{"model": "contrastive audio-text model", "n_mels": 80, "vocab_size": 7471, "encoder_arch": "transformer", "encoder_norm": "rmsnorm", "encoder_subsampling": 2, "encoder_pooling": "mean", "text_encoder_activation": "reglu", "text_encoder_fused_qkv": true, "momentum": 0.95, "steps": 8600, "epochs": 56.4, "weight_decay": 0.06}
Rows from block 3 of the audio encoder of a small contrastive audio-text model, named by matrix and row number. Rows with one number belong to one neuron. Each number is 128 + 24 x the weight over its row's rms, rounded and kept within 0 to 255. All counts start at 0. Numbers have three digits each. After the name is the row's rms in percent of the matrix's.
After each neuron's rows are labels from the 100 clips, of 14848, where the neuron reaches its largest size: "loudest band" is the band of the loudest frequency at the time of the peak. Only what is clearly more common there than usual is listed. The data: babble in 24 made-up languages, each with its own sounds, syllables and stress or tones, from a formant synthesiser. In brackets: how many of the 100.
# gate: MLP gate (encoder.blocks.3.mlp.gate.weight, 672x256), inputs 0-255
# fc1: MLP up (encoder.blocks.3.mlp.fc1.weight, 672x256), inputs 0-255
# fc2: MLP down (encoder.blocks.3.mlp.fc2.weight, 256x672, transposed), outputs 0-255

gate.2 111:151108114125121125091168121120124138090092088142154117135137131157135112130152169109109149095101136131152120135146084128135111064141152180150130149131111092159105111171127123104118131122104107132123100095165142096126084105140122172090176130143139121137109082136114074116140121114141155134101117120136140133139119098121087096101117072153115148116136117137121120142125171139100124112145116169141125141099141080131135135140145165140117140141164186170118141155115109090107093125135099154099131154151174154129135144135120129134126132173132120158200127140157115152094130145159142166105112110146105160141122092107127103139179141192143103167117116110177109121116157112143158128159134167131160117164110144128121163132159157087166138148137125123102123124139126107114117113182118
fc1.2 113:105125142148125123140067131169131096121129139120107144122131121109106159114146118143139123130155117113097146127144141101146081142124103108129141099147135139129135115137120122134133100102162157126133137108113124103141120136146086109163099161128104127107122170127136122085151147124084101134149095110117124108082142145108145157143100160061150121111154112118125111109137079147162092110144099094121129158171115167137139129110135111128142136107108074050104120124139127119127169121104122098126127069115113141104088105149122132127116128108105154133139106122091132127119065162079157107124112162088093097128139146156137112075116121118112173116148164153107187096127129132190104125076126091122103150094152085130136110139090102164097113111134122165098133108132107113137159118092120
fc2.2 112:149139112144112173161129065155111143143107111131141136116139109105135169130108130116122111113110141081082154113144155130138134114099105143124167094103141132126113153104153178076146133140135153063121166126113164156152122078168147115132155114123140108111073157189123128137108121104135109136134137114157114148101105135127144138125108104134092077071145123145106108112123128105126094078160154106094103112143119121136114146099131179123117145148105142167156125122114100123122147112125119143105082123117132103110162103119166122149082148144133093117085157117141121166085148109129090131138126131096109146119066133097159136161144149125139115136128119125117131162091137152115173148146117105132109102100131103092078116105150119136082160164134110127077137148098102124118139108119114
loudest band: 250 to 500 Hz (46)

gate.496 116:089130130151121110155118166097149151107172114116118153117129121106109089130144103118118114111113109123160086125162104140168089116138167140136120128109119157109148103121110090105133122122172148069152143134157102157165103127170063123072105136122129151116119109149131142092137151114141102126103129122087130097141114141128119140083131097123137111146149141142156137105158127149094103157118140094141127083074137135138091105100115101149158094097148098108081105160127114114110112119167116109152121104090160121153130119146138145117166121118142131125126085124114137123132115119136130109112150100117159165195100094092160148106145120112172121135111086156159138154112109075131133151118103129097150092142155121142114086163087119085125121087107131130112137126139194113149163113134100
fc1.496 106:131095113155131163130117124105120133122121126094155102097125199101160152062137165141164176126140146138140132125098147097121138091144130142089134146140103106167114119152096122147102153132109119183097123104151153125140135131123163114137122162134152147131067098163119132150130112122150158120125133127152151127178127120180116090120103163139160140129115092099090116144157127139141157067125133182085147181110104171063103131154160138146130151110140112154130083119143136168127143179103146120072140154146112139144128125128144150146137122121130167094119115112130100150146118130118131129082127101109124137120160145113111147102136147160105103127116122111109137130117115117083143134133138143144141145072099153124157159124147151182109099145157141119120088129088151135147146112145152
fc2.496 114:141165126154117123124132159102101122098121167153149133079104113093144155170097138131121105122088118092139146162131131084103145148159106148149136091080151149146135152157114107150191145133183129141148164098107132146164142106152133146120159157122111146147150117137112158142124143089119099164108144124140163166137130092091125154104131169136144105139102116141171108126140137132135108128135116114100140151096103150099183182116116146123109127149134115141163137127112096143150052154129128101114122119128148123117083149117185120115122138110114114117169145116140100146108130111113128133103157126166123113117076115124121157098139117151128118155167221120130125101145097119142121132122104151111103132110105123127148140174116136104181160127161139134122140133152105168185117153127131
loudest band: 1000 to 2000 Hz (97)

gate.399 135:118091118160150132118119133120098131176148121151097111124111113131186118153175116111114135136133142098141152112141110170175165078124133135101153090166151139069131137090092104125145145153114122142123133164077134151155152146152174112110091091161125106101158124112135108111109137100111134120137155108123121168127162142095127154146066136121116104165106152126103133140107119127136115157159134117098134137085149147139122117134091147133135122133136115108149104077110140128115133116085140109170177116128106118133131131097157107126163131104112138122161127134152125155089167133150155141124120079171117114163119142155160124135109182113148130110168079158133093115145153180079150115140145129147134150115154106107104168152161147141146119096112137109141135150160184124119097099097128
fc1.399 126:139097121087105156123123130096172125125110127124137125116120137119098124154118135143097102123116099117125112125115134137154177137140141118146160131092136130125132099150105119157130111088132112116088161143162106114085112100102124156128149111146116109137168157178113151128129158150158128155073142153115105110116183112136162142124183153110165117102153095118134135114142144120148136129109109152135158107106113154126136137129138078093111113109111140093155104158139139083130157143150149121106107154135172131110145102129136152109123136110131120175105174156141092128091148142138155143107122143113164147090142135064081160149126097148101160147106149111085155089069105120166150169108133131139095123099119132120148113146106077101111126063151171116134147127101066159143119158109123
fc2.399 132:162176141119121151147158114164142134084127120118133111119113099152173154147140094162175096122172133160110119137173167122125111142096104145105165148118158152093123096104120080087165162140111126145175116148135125130206104079147125102143113157122128111180138142088071132104143111157126147137141112161154159121084119155144119136130076117155109162148126157130157113157071101104114120130116132123139107094103158092130126090125132147113120109139145129129108152160130125126151136126152118153123126111125122177112107153086137159107136089094133125132115097148156130110110152148148165156152126102150116134134173161124135119138131141142145138139151143107147150124106174142143107094110131134164133120152083133125156140195108169158108131127118107142109150085124146121104132127108109
loudest band: 500 to 1000 Hz (81)

gate.65 128:128127117122144105116131200146135143139165161180100160129141135158127115151120134105137116164119106108107192133088131126142108085116135134120177129148139173173134146131151111146076123168153153075143130101143140112137144113137109129140151093138089169147130141101118158154150120128175161137128131152107115110116119132152156167138163120146180077168145120126175169123119120123116106127188153115151148081117115116149107133118099085118115163141127125117135130099137124168113107099117062128094158154145098126147158151165103147109117157102155110123110160124121112140139102089146101151151158157140163139145082135156114093153115137134138120108098114126110101133137121153139136128104114106151143128160139115183139101080143140133121143124155156110138151125150089115171136106132154
fc1.65 128:095151118064105157170107039116117099116119112047140122139159151136181134126144158115146115126140181109135137144144123133140128152167123133125127118124145101075124130111157146141141175139072135133118155148102137128103113120147135125175128119114120155139119117112125149129146155117084114141141111109136130117151110136086113091111090150101105133107111151125124128153145112162128123137140118156104144134124090149141123148144142128113118104148112101133149165142107122081101161159121184129141135092128107124102103135122148151140124108151114124132125098104156159162104150108091136099115082073129111064120127142104127145090141089132140128145159160156145141099115087087117153142121147117091113153099157145147169100128110114122092163129128107070155084122124128097095140123133108
fc2.65 133:120146084123170156125127109128153119138125115150109110081164097132103092109122171139132069125141083152083091145120152105091136125150168083157144147130142126125121121156163139085133142161112144118094105161117138116120125120099125106138130106149154119133152102144132107142097136098162146121108177143126120135135163102100128144145118140124155149101147128082132154081117140117144151107137158117104141131113063083111128105134135139142111151133129148206150100127145111195112145133091145134156170137132094136138178151095108121142110160139136142105099156133107114145120124143161133109112143204147129115119158098135101105135110141109128127165126125122149156128152120143131096136099156100109137088142090079125096092156162107099135143155106128129115158118116118156187125142094154
loudest band: 1000 to 2000 Hz (51)

gate.256 047:158151163159148111120105102187143119148160190145128137109133122166125132119055131130110115126136144128115110115116125136117119123073090121133120174103136107114142141123110146134129157168114190119091127138137119127121147118139119092115072154100121139112140135155131157176137139072115091128128107094144136142107120179112113147144114085114087133119080156080085121140118122134127157102122113127152112155093120141090119165125152152143161156095082154144143142139080137131146148124119145153130110164120133136126120140177165124084138143160120098120177090146136160147174104122106126143117130084100103112118085147113155099080147095107144125128117141130149101134126126145113139145176163110152136144115142129072129118141171120110148135131146107161138113122139083128150138090125152
fc1.256 056:109089128098117114075097123101087111113114136133123109067131168129107119172128103152119124116118118116130161107175126083145162127125146112136115115151112151172186100097144161139107129140106141154112107111108090162136095135154093141121135149087188125106087054142124101120170092134159132102158117152142153136107139134112145077104117153092150120113157116111088114175120141117080117116098160119137132131074122149125097132127148140118151147177134124104139145156140124149127101155148104118139140118110126103102151171133106151149108154157153116139132146157095136153111069141137116130162115129125092099136110115108154163155153135119140123123151138134113110134158089112124123183158105114123146116140124174153129100100163108119101122129142156087159123095123113114080111110129129
fc2.256 055:128115129097121110159129077138122149123107155105126083165168141161157096098113122129128104083145138178120122125125129108107131086121104107142121123097176123105129139143120114106146115124174097108139133144131137138138163085094160123094146108156118096094125157088109128107136145102127145158082092107163127144134100147120138108114126116126133120101095196100155096114131090153141128158145114118156110159135095120122120127079071107141095143068122133135150116138123111122146145113118142169134160146106146134138147080116139103166108131123083150143153082143122141126127145198107110156123113153140132103105140145132094164111125103104109145148181175117144154138143121157129091144105185140121123170108124091127122190124107122152118139155092128111115122124133104135164171152134144
loudest band: 250 to 500 Hz (59)

gate.358 131:153148116157158087144152089125075146139153137139133141111099122158093130119136142095135106150093165136185148103153142105150123160116142127179154129079131130135163111115178156096099096141084128116140157110138152109133112119144113075147136157166136144174156100109109102115120118112109093097104111099127106114154124139095128151148134054102138133145119124137134129134118082155158094106104161176142115162156160147109127100126172118140137121158100128115113101114128163162132162153110187148127121079111140106133122132125103095163092143123105136139140169116119114105114128161090137147120144125120094160153132105112110121139141152146064136106108122115142110127101140118077092114104115140140144152120147132153121163134127140132172138121111108079146118142172102116155133133077120
fc1.358 139:148104146154146114137122095111118126167122131128106099147152144116161142110093160151137143128122163107162166157138133134147147117159170150130126115063176177166123090159144146118134155146115143122153170192128133146104149120157133140147161083136130136158149130140102129137139134156128127158160096163141060070116157136119145094152089121111133124128080146174114119145134139151116134124171106153164157105119161163101145146146140156093121124133116100172126131126140163129145112163159095076143117119087127106122168145162126108147128106093099139144151136144151161102133149138118161115109127139111133121115120126154130102128143155128125121095167134163087119169180110090120154124085117160158128104130084173122137107089130157143143143103139137135146099140162117161109118137131120
fc2.358 131:128129092142130101105095116155110143088126125092132101135143124159146138131140143125115131120127111131147135099091132153109158081114099133084113126112087107134139148117137095102153170134081135109162109120136097150130164143104143127129128166121108144096134131152174122138167149107133107117182174109140162159167126086147132100133135131146113125151161129128151106093132114130145100117107148136141123105105071099176106185119116160140098115119153167158169166135120142101145130153096155141147105118131108137162158133129134155125124125126123144092122139139098116129139070101139164129130128109122149120100173137123114173124107130128158128126122136101147131095103096152148106116143137059158163139083186122186107161154153055117115081115112103107099113157107151127139118155156120
loudest band: 500 to 1000 Hz (62)

gate.8 100:143115136124149121138118140099088132136138110131081132098116110153101102121151080109085152129093150148164168135110093091173114155128120102143120121170131129121104175146086128111100125099137146132096113174085112127127121138140125116167112103115156140104165131131140148123113123124113089089139164141098140112132147119114141172147159155118106124145162129124099171086136136116140111122156137166106135084159114096089156117088113139136127110106147085116125176140150117166110149158171076067128076128108129104129116131111141156178101179089111130094172104124103159155123156121131150116123117131094131099162153143132113114105094123146115161131097135144078091102138118094110143158144115124123128082151139140128143118191116118102146136130134132106133129157141104120102080131146141
fc1.8 087:095168113133123115109111145169153125105129143139133127159133143117176119174105139140152090129126135147085098099182145136107139092124125154100133103124176125175136109117125120128116118169142113131141121086183142087170144111121111148100131135158118105151107092161115143093159143135146178142119111085153107163122098128155105104081088112142150129138100152133179064157086113138140119126126111097129147154123143146174097114143133138129133143126105165187138088118108133111128111128098161161105179111165101142135132118158114096068135107179161135164105149137142130103141130147142120144143122160163138145136153084106147141140131133101163117129152166138134136131132132162147134103127151116142114148126139126163116148084140134164138120118108146117085129108129176131176148100124113
fc2.8 095:112137156127167144090149122084163174095135103130115120126108083083149162125116168145142136131178132109119117107152111147137079158136131107104141158149086149089111110117137141155126163152156127154140129111148149147145121086188115138150093175100120126128158109126133082108061124094157157145121099165129113130132121155151127128125132115134158129092125073068136146145159124119134144142082134121132115126123157145149186089117115193100120161140090152147110125099139120134121118158140129137140154092154125104147141121119178117161163131114113088124123136155123135150107142135112105138124107168137146144120128182148136141115127142129127091156121097109172129123147130131148194113136131112154108132098136112156163120076128148099143147122128138133171135135107124116156127092079133
loudest band: 4000 to 8000 Hz (60)

gate.73 125:130094120131149099131109122142126144117158121107102111108145127109156102132110147140089132136126114109124142126123148200108149138134146131122112135146127126119168131140150169118092110094101159142110110140142157154108112124131097127143138096110177151143148100113156145096197142163147114100136105127099146150146080147095093077089121099141149156109061165156144089103130109155095158103107137132112119127122106104151164112077136127140165169158104118136157147092141088114155142130102071093136137141102120109140150148092118121100133119185061103160136129165143131150166102077144116126154134104126092127148145097118153119112128133126128156168113112088152132116137138103141103130125152155133165112118130154140101112148123158134154181128109112174157127171113162125109127111125128
fc1.73 119:103140141126133095099098121167152134175134144194139131127101097098140108159140097102121133114135132114114111141144148110141102122117116097161140124108109140097100132146096103127118109107100161113091150160120115089121117168153154148153169090156142143126149073102112115111111146101154137122142135071141110118141157180112183152117176159114178112106153105153138124121125080119165114135138069137112165119134102137144113117106119118165148099139065126131130104109079151175113133161187143090137145111103137121128110084142148137160127115115129105097136141135124129105117139144147150122144138141153093098119137116130158136154144138143104156076102132139146095111135165162138176114089134141129110116117120105099121159138125123103131101119144097084159145116160145129078103090117120
fc2.73 121:130094117149193089134137115103132101115114144076123164110182119101130131102114109128123115108111099094108086111097128175115142157094122157149091123107160131123167100132142110133144115133115089111121129168149122167113075160108130115149127112130138154117095132144165121137123129132157141079142179132136119108170123135138105140083083145133140150116109100141140077084084143145104158165105156096138089079109134122127141135130138122120126087133127141102159123097146201126113110139113128133105137098109117140140104160110112142128129159120112110140087117101121094126120137126139143142149129138121113137153168117096105160064115125157128099106117129090150116087123113160143135085118130136097143121151102116157134130102157157128081109164117153139120077133167157097104146160121172
loudest band: 500 to 1000 Hz (41)

gate.645 107:139072146143098096138141136098149114134132166172080144142079140150124119149138095126123092146123147120096122098150101126121140124113095126138147124041131139112100137117135132133171105129127109118077116131107140166143143136128133145141145124094079163120134133173127138123147161131110150099180124133138141100111117094166152096149137149141153148149188105140137154161143147110120125109135148163162161145121121108146155133120100085076109105127106119116124116140123104122119166134163105117127090107137172079107093169125153111119097154132078102132170146163154119107122132140120120153133173157126147173108112096169125145111148128103137128121146169098060137165163114099114089129127136126108089156161119124083120107140128128115112123138147106131119109144128123112170154160113161
fc1.645 104:140104103107168084141168141147077130100102137096158160129151122119117103145144106118163140105144155135144113093174136115112171136119106121109146100154130091168113122140151146134140137111129179131063126125123083125128135153123129128127110126062140145127119126109151119106135123133102120176129140118180169128110137141148098070107103142163116133092136124124090144169190134142146126162131124168122142154129139126126114146157112145123122108144144128150153116153104133140101135111125147158132144109117141103111151143141114155120132103095143150158106136215128128108108081203112119100138147131138139111179143154099151157156105134143172137141124085178158122161130132146148095157130119132126109102117122097134128144125143104168141161145132161142146142131076081133147109153150100
fc2.645 098:142123139133119135133073141109164141145158129082117134111141125138152092116156158128153120140125105126100103152134144149136133177121157119111139117129138122067123137145135136120154159110123140142138154172155147135135152113118100092155124120130095068136118092150139150129075124108113098171124154121126138115188135157080152117141104111084119083144058136107155126138161161117118163138141086131098118116099121138118135131146167126121121144092122115163193122091160130136168107116134135098186142185145140149122115134075113138111129142170096115136159145089082141126116118107092122120153106149127094109133135125167151126050138153129132078112121116124132113133124145132122164161153162139104126091106139137106108149157139090140156119132160121120115132153119129128133173092102140
loudest band: 1000 to 2000 Hz (36)

gate.611 012:084122114069133143124122134180146120136115136171112094142139137125111169100128121111150121125127097120110171130125101091104133133109135101139138097123135132122120129104124130069107136103115097152112134106142140144126082145139128121083166133104137126148128114144159104149079103145164162117169128116122109127124142140154132132151114139131126149151125150156137135113083115159172093119179121148152132101146111148108122153117119114154129114154170160138137128082126138103129106100085137146142129148086165152186169100104134131112101118136176146151152144130100133085080091128107080161130108073155160202133119130140137127122138088123112133132141146133147096107133155123098120092135134122121141159083151118141171125101117144100112094145119152168088134146131157155188149141180103
fc1.611 010:157142113173150120106105162114109085145139110103108171148123109124136089118131107093094137107146130095177149176139126163114117123104107139171087114166144131136135158151119137143138146128126165117110145158126116106107091142126146149111140149185112127127118146120121129124144109140128162091113142106135119140139113126141122122141122097112111133101122145134082099107144166103105140105134115110128073129130123147181124110160110131097095090125123121161118181106127104147135109149130132098155133137140145145129136143142128097105131144133117068129110076116171140128089149135122138113149130138126172060181135137098153139189123145100102143151137095160175133106129099104085137171128137121110145087153137121124139103108160099107152145133107125078148147131117111078045147129104170
fc2.611 011:132105099121126141092096124112089164117147140137122139128122153130150124124156112156081144146136114146108133121127087091141154165148147116147110164122143148149178095130128111147112134130144142094125133118120181144109119102180113123124145138103098120138072089141121159080098151134122109131126138163128098137074066097130137132091096116111149147123109114155172134115093120144110099123118100099148126083112104124096137110114083137095121099049139119121118089108137119117164135124096131164109117123113131107136096108151148104101134104128120119137183114096133113114197135095097118129128132129110131117107107177123140147138101124103143111149136097077090069105110133151131141120152107175147148114145150123073112143155097142107132125104157082102112128101161138142140108160160147
loudest band: 2000 to 4000 Hz (87)

gate.34 120:111122107120128142152141107123174107114139166186156143088156155106110180106113161095111155161155146146110107113120150140074126161115140120118123158134132090101140103177140129088129102137085204149094144141146132123122146146135125083118072101149128116132102130190185109132123098140089138130150136160093133166103158125107152121084144128124163077121127128160130120145141111128164137136145152099163108131128145125128125139131116118137107134115102083136153122106105162134097152139135127155074131135110157105138100090155167145060115156132091136154150117115141100120150091118125141115122092112133115130112158155105171145138151112126101119111148093103106091163128112103138114123102152087084131139171120168135143117117116118114136144145150118147102145112151117117111111163121155
fc1.34 122:113165108103155106082163069140115137125108116125105124116121110097103151138083140111113140163156134091124133145141144135123095125136126124200105078100098107163143157101146152094148114114165147144123099154121172136135128113118119071149144126140107119107149073121125120126121135138133127104152143151116172163114135139116132141102131130130171115086123140135137113168110126141165099123142124074135137095126143124114173116109147132140119170147076126154120103133090120129134085115152091159101143158115122065091116156133095143111146115131142155102132159148110137130163155113114060108108147108108115167126136115130120130096105109139154137125138146057118123147121156121158120105145140075124110117105131096084141125126114154128180100134143157118104128172164133165116144140165166
fc2.34 118:142107177128079141136116153111144124120162120165136129111162145114129126168132154101141075128130087147134112126088167153125133160107127092118149130121170112135171114114123115143122137124155094119144127121082105111097111126145132140105077082126132131166116127101126137094112103120100148140108142150132155122094100139130181159110130103132111144170117144127123128094156135130114132086140142078127131133112136104121129150127087111112135072110117089095123140112106162062135131150183141171110148095141104152119104092129152126105128134150093123096119161123137141096104161137146155130137120113144117141121112124166085138119165113103165140162148166155106152136130127092052123116137078120102101157133188174148105145168112128101152125120121088145099130129173160140157103116121121
loudest band: 1000 to 2000 Hz (100)

gate.68 101:122117082096139123156145124159136123125121135103124102138161141119114175147084076123127099127122141115127134156131092131082065115106124131109162106134177131131123127135122171106141111118136086149094113156141095128137100146096106125106139134153169134121107153115108100138135131109104140110097146107131148101111127115157137155139136126167159160158138161156115144108156103088124093121135115155132132106136137159135146126106153150130116165098176165155151146153186127153138123158151141162122117067098134091093157120102164179102124136162151185144146193101146112132085114131096165146141089139092093148121120076119149114114129166134163129144125174162122120122144125135089131138149145162124110117140140164124112088141105166109135112126145168120154128139159111120165155092124143
fc1.68 096:150116148133145153081136100141146131150122081181097159146120113127142113129112177137136104157142141123121141110135128115137135135163105082133122155098122132101144141144156092112115129124127169139124168111145122118119149136171147139102137094147123139117119049147139090118171137120141112135154119114128120130138118155101152140135134203125089145131116134102081125150109178144100165135144117133100145150100119103116120180144139104157157128107114119111148141088089126148130124125085125132112145120133109154161061105087097100110119158124135081122102116154179112118177111117115126144133147100173129147149126177131087134155132099142122089112112168139132132137111143111094113111152091120077100114100080117141149142141166131089127132124084079117102111126111129182110145135135090
fc2.68 098:152126141090117142111119117091107136158143128100092098122130105129111104140148109157143161097176098126109127135124160152111076112153085099141146121130149113123112123084128109120153141137117156103119130172136108147134135145161112138151096098153131142123137154135117129182132133145118153090143131130112083099123138124141111131099118131143171144155117115119148139149146137108146116165100096061178112134122121105146183117110130152163148116107171118073085105099118138128110121115116141089177121164080158161147110109138164119130166104159163126146125149094096193153101119141177094111119114088134159131093128088143090138109147111116144146132167103162131129111148102122168148122115132101151160092122110147126140148149091137132127087143133154131151147118154200131146124169126125
loudest band: 4000 to 8000 Hz (66)

gate.521 086:084115132117097152126129135138130109173133125132137090088125164120177143089115167118119171189139123115107133126123127121130092127078145143119096176154120092155108094124047102128102143114108150131121150119127161140155117131150155111096131179120120158091116129135143122125109131104139134109129157111097121098144099104135132111129145142103144139125108116157089063149137105178128157131142118116154140124121120158119097131135134127132114123089126107151135137116084078124080158178141106166129122088127151107131117130157098118135123146145157128156065153108116177152176200106154126102156159157111146123112158125161118127107098152151144113142125143136141111110146132110136155128130123124113165116158144157158100133112088136149147137141165073142115133111135139114162110171137158
fc1.521 083:138074123160124145102142137177120134157107152166114166129131127094110109124127109126126092140116156130101118136122140069142126133113166137147113144101075162122159115156110132110150136136108170134132082101162108124098129119097188141105132075119152147132135141130118147109089168149127129156137103140097135141162116172087100095126151117120094132132133101114160101146105115125123137129140144100119121125121135124121117137095126129103099154123125124108147143124141139109176101119161185093120136136099157150116132127102092160104128120131063139095124159146135110117075110132113117137094127088116137186101120125164090149099175133132163151148165106100129159120120130148126148154101087134083107172142093146120099130124152157170168131091129148101122144153132121113088130179118077
fc2.521 081:110160159144101125105094162127132138131096117169142097143116097151127120108121132127163148160142128106159125142133152141161165118078163102097133114159151166181149143142114145134116122115165106114156165137151191134120156162121142086127154143123121136110120117143123087131120168176118159161143147113119096145122137119146149111152140098154174100069153123129128113135122135138155119136133091128165123110115061119095105087138062129097133144108143125136173122066099123132116133131158118150151164110127193127148152108129122097134146099123130132133157147130107151130146151086100133127144103138145106116129141150141126108127141111135136129094172143175136134092180102121108113133161110136145168171123149111140133147129104074122134111106151171123134091150112124086111121085147163
loudest band: 250 to 500 Hz (45)

gate.193 056:159091127151095150139102121206128106127147119141135172133115100101137105122106109147124123104170096134145151115148078064138105115158150144119129152161092138137125174152106122137134112113158126100144151135153155084173122156116110107116144163129133087124131140127098128141132128128111150073137149111072103092125145148152129107131139120177141086107141133115133144119174136151116075120149113124136099117095100140153088129141160183101133128102119129137109139125084117148136181104104119137109165104160102127112152137144110115132152095110146090119142130105164090115161103160132083127127163088115132148138124178099128142088127110134117126116151141108126147152083149138155129115142155148128121115147112148129134142101142091130110128092103130074121185101138095149097146134132076
fc1.193 051:100148095123117087123077166112106134136122137090106124133135133133108147137143142149197129124098144135164097154110117167136149123132097154093150130185118145116155126122106152100166147158184137124120113132115108123145118132147145103151138117122136127071126097160130128116171133125106119129085090126169126151131122139103147139122158153153147117122154115119122146109102136103140174118122139138103160109089155081116139114132118098139117143103097121148138106140156145088102102143127149099138099108093143095130106127140187116141069112112150127109093110132116159135111116161118173131104093165139096106119131102136107115106083143164148142109100118161122172099126089140108108109080170164126101133097107130135120105161100172117102142122160112139073101116178126143115083081108113
fc2.193 056:178138084093148127160116112143132136125097131115089141159139110170116129165118136103127093153068128145108112129156136141111116120162101129129162169195138088111121152110092145117130141123121115132104158108148099121101121109151191132113127087135099139159162138127121128154108113135125129173151154148129143118137171128125079131176166128122115127130133163128157127162121121128113096155122117147114137135158092166094135104092111102110099130166143091113110100124122137104122171148097167157146070133162109157110102113173116159116118122109144119090143143135178117119105119090103069133106155075136124098118145122099127115153133163138137123139143138147106161139175067110117109106131155131118092127147116114138143120137126122154133097126132148156156097178133141176133133162100145
loudest band: 2000 to 4000 Hz (88)

gate.511 145:152089117162163101137129155094078119105126134107087104116092094155150117102083133139117127158101093118110122137147103175121158096116081121122121148119134145088094157144138140110093138096109144130158099150094125120122110130134132098114079129146119122104128151143137127114092112125107112102152130069125146151095061127122135144135129132118129145129112084106061112143126105096130113123148126125112134165076112104119120154137111139098110135104092139110115124129102098110129130163086131129126118152110140157109113136109086159151130125114107120139164100076183115094127089090145121068111103115127134101132108119123155143111076121133135144118154198122128115139148136119139122113132132101146120110089154076055144142136154150147139079099090126123093117126124133131159131105142090
fc1.511 142:136153162136084079150129131137153098151123131116108123105159098142199113097123117143123144093102118147104140187103154112136125144162096139095135115102154140139059121108164153142132091117117162121148133125105152125140119099111118124133075149134063107126100171161137135085103129120117111165117130134124147158120106152106095093142118086140126119087174102142111115101133110114107112117126091133110128109144133112148101156099109113123131096070119110139114176127080123122118135124092115135112131117107156134095120112151100158140111092152133121121142104170098085111080108156139154114123134151133112151082150125125107121098156096101137119185132125132123178140117147116096121100108118105145079119149094160106089125149153116119136114115181119099115113133083114113160108152120146
fc2.511 158:114115164134132183156108181141133119105145115134116183126141052107102178109115124122134160148136135121103161132100125133121095127146167127095122124118128120080121108099124140139137123126131108128152114114138102133118119140164134096119128169082126152154157142152159140149138136143103148133143110098096091163172150151130138143145172130105117122154140078165105149145122193100099140111138119162119099130076171134126121130143133132096112128102098131077114105133102117144181152159134111108135108106180131134140131136141143159116124115169108173159147110130132131090124164064099082118144106119100126119103142118144158133140109128108125127082159138138146100099140127129138132141151074134155166149130152149113164138126138132118121155172131091141085126113147156162124181117151093
loudest band: 250 to 500 Hz (76)

gate.178 066:140108132107107127107099143107128151146137160129100116140124130146134141103146101154096111168116070129137112148093125113098111163160150078147104113131135132133133143130094110093136138137126156132156097110133146152171125133100131189106142150135146126057123161123139136114125114087131125169108076134117129116144127137149120139174135096130119114156135152085107123150156110147110105091122105107148153128128110095127136164109098161118164128103129170157143181157160122119143148123102167163093124114101099148145114135133123085101125143138128074068137126149123092140153154093142118110156103138064101178122120134096115112113112154116087084103168144119090122090138123095160121155153084101123120154076125127124160146129107135131132153119133169112127160098100107165108142150098137
fc1.178 073:160167116142122140131150171118079167087105163156111155168133112145143146135138136121126123163144079119147143109098135127046110131081145135175107116131124118150145125165091134127122119135149125143124084120160097098150082151137110120122148119183082120149186188134153151127121101074122113182121114115097134163113157133129139142171132126108109138155139148151077121143118112123132118099133129119144091153143075105130131197203137164127161132114126134158135215100127117124166086100146177101125131157137141127119111152129156142123140140142132136126151151116129099139137113119138110104145086148127108127121129137126123140128121096089158098138140163122106131112151132128149131159140133144128116112128128127153130122152122117137132109102137143094120163120101140142157141113100102
fc2.178 073:096109144133145106123121133157085155138128150143115092112139125123152154178140137107100174132136143110105173120139150111127142145110120123109122158139151115083081132093110140146158171119130127140150123135087142099131134135131116094141104105100143128154101118120154103098152136121118138142099127143129166073105096132077100171118148106092148120125136164113164150061133105111136156182153162150159099146130130139136092116098125169141068129155114107132086123156131123131107124118080085148122121098130123109104096148098142086105181134116159123150139120136089155138132126135138122141123128100170148117124133117075115124121104128103085126139135155125138119168095103090099139117095185150160147119139132179124151177086107180119090136166142144124125152127091108125111118117146137
loudest band: 500 to 1000 Hz (71)

gate.489 090:102109134093120113129100123175109134125110088138116135138084154137142154140178139144122164111168144168130139103084167067119133092119099102128155143200120133096129116121177117136137159169156117142096135139087134108149134136113117085160111124097079131086130128114143113117093072151112134140106136128158130152136170174112114102136119104169092134138120154101145130096137190194135090099124126174132148142133089135123152129111142133135128162101150090155154122091121113135132136165117115150114139122155138143095123146121121126085144072114125143135139118165119149153135125080141188129128106092126135103122159132125080097118156146142127165145182130128115124167127111094114090099100108116131114119127123123118108111095132164133119136132145092117118122109152113112144122121118113
fc1.489 086:145110108112147099139136133139096101126154131149136121128093159140156104135130153136104195098133149107092100133172170057117097085108133119123113149163173112145188117118176124117105146133094121151129103103097141102127145126112156096168120150091102138109101115119113120089095127130096138136099079114137138131124158138165112149125109114165108167126085162110140118128119151119155085070180152159121144124113115126113137164102087147114151159114092082111142115136126116160147146177123083124130113146143102090119110118133149114150157117126110120135187141135122155138106122117155197160161115098129116115133159132145114119133147081150133134124121120124119149150151122105108107092128140160138129109116169116128120098119158139120154127185113083126134135085155109123115123104117148
fc2.489 085:161107124095154117105156098143134124115128186140142157158163136168138111086103121100149127129133150147163131104134118117090162136136120078089114121131121130184095138140140100140140103125114141141119121192125135111131149181118110127161131090139116129114134170086134142086149098158145158106099088138071144137135121143116094172133056154109083126113137104149095143117155101118144063146105176116151124144123156130133179153110177166153106121118159187143112176141126117122128110108140103152096125140113102177117113103106125111132131134134132141149115099128144118151163114165149134116149177169120110108149130136164125099128119132116148136112123147160092124135138143150136117129138111103185096128144107105143093112120142135132185132148105103108142115153097130126142141112135134
loudest band: 250 to 500 Hz (74)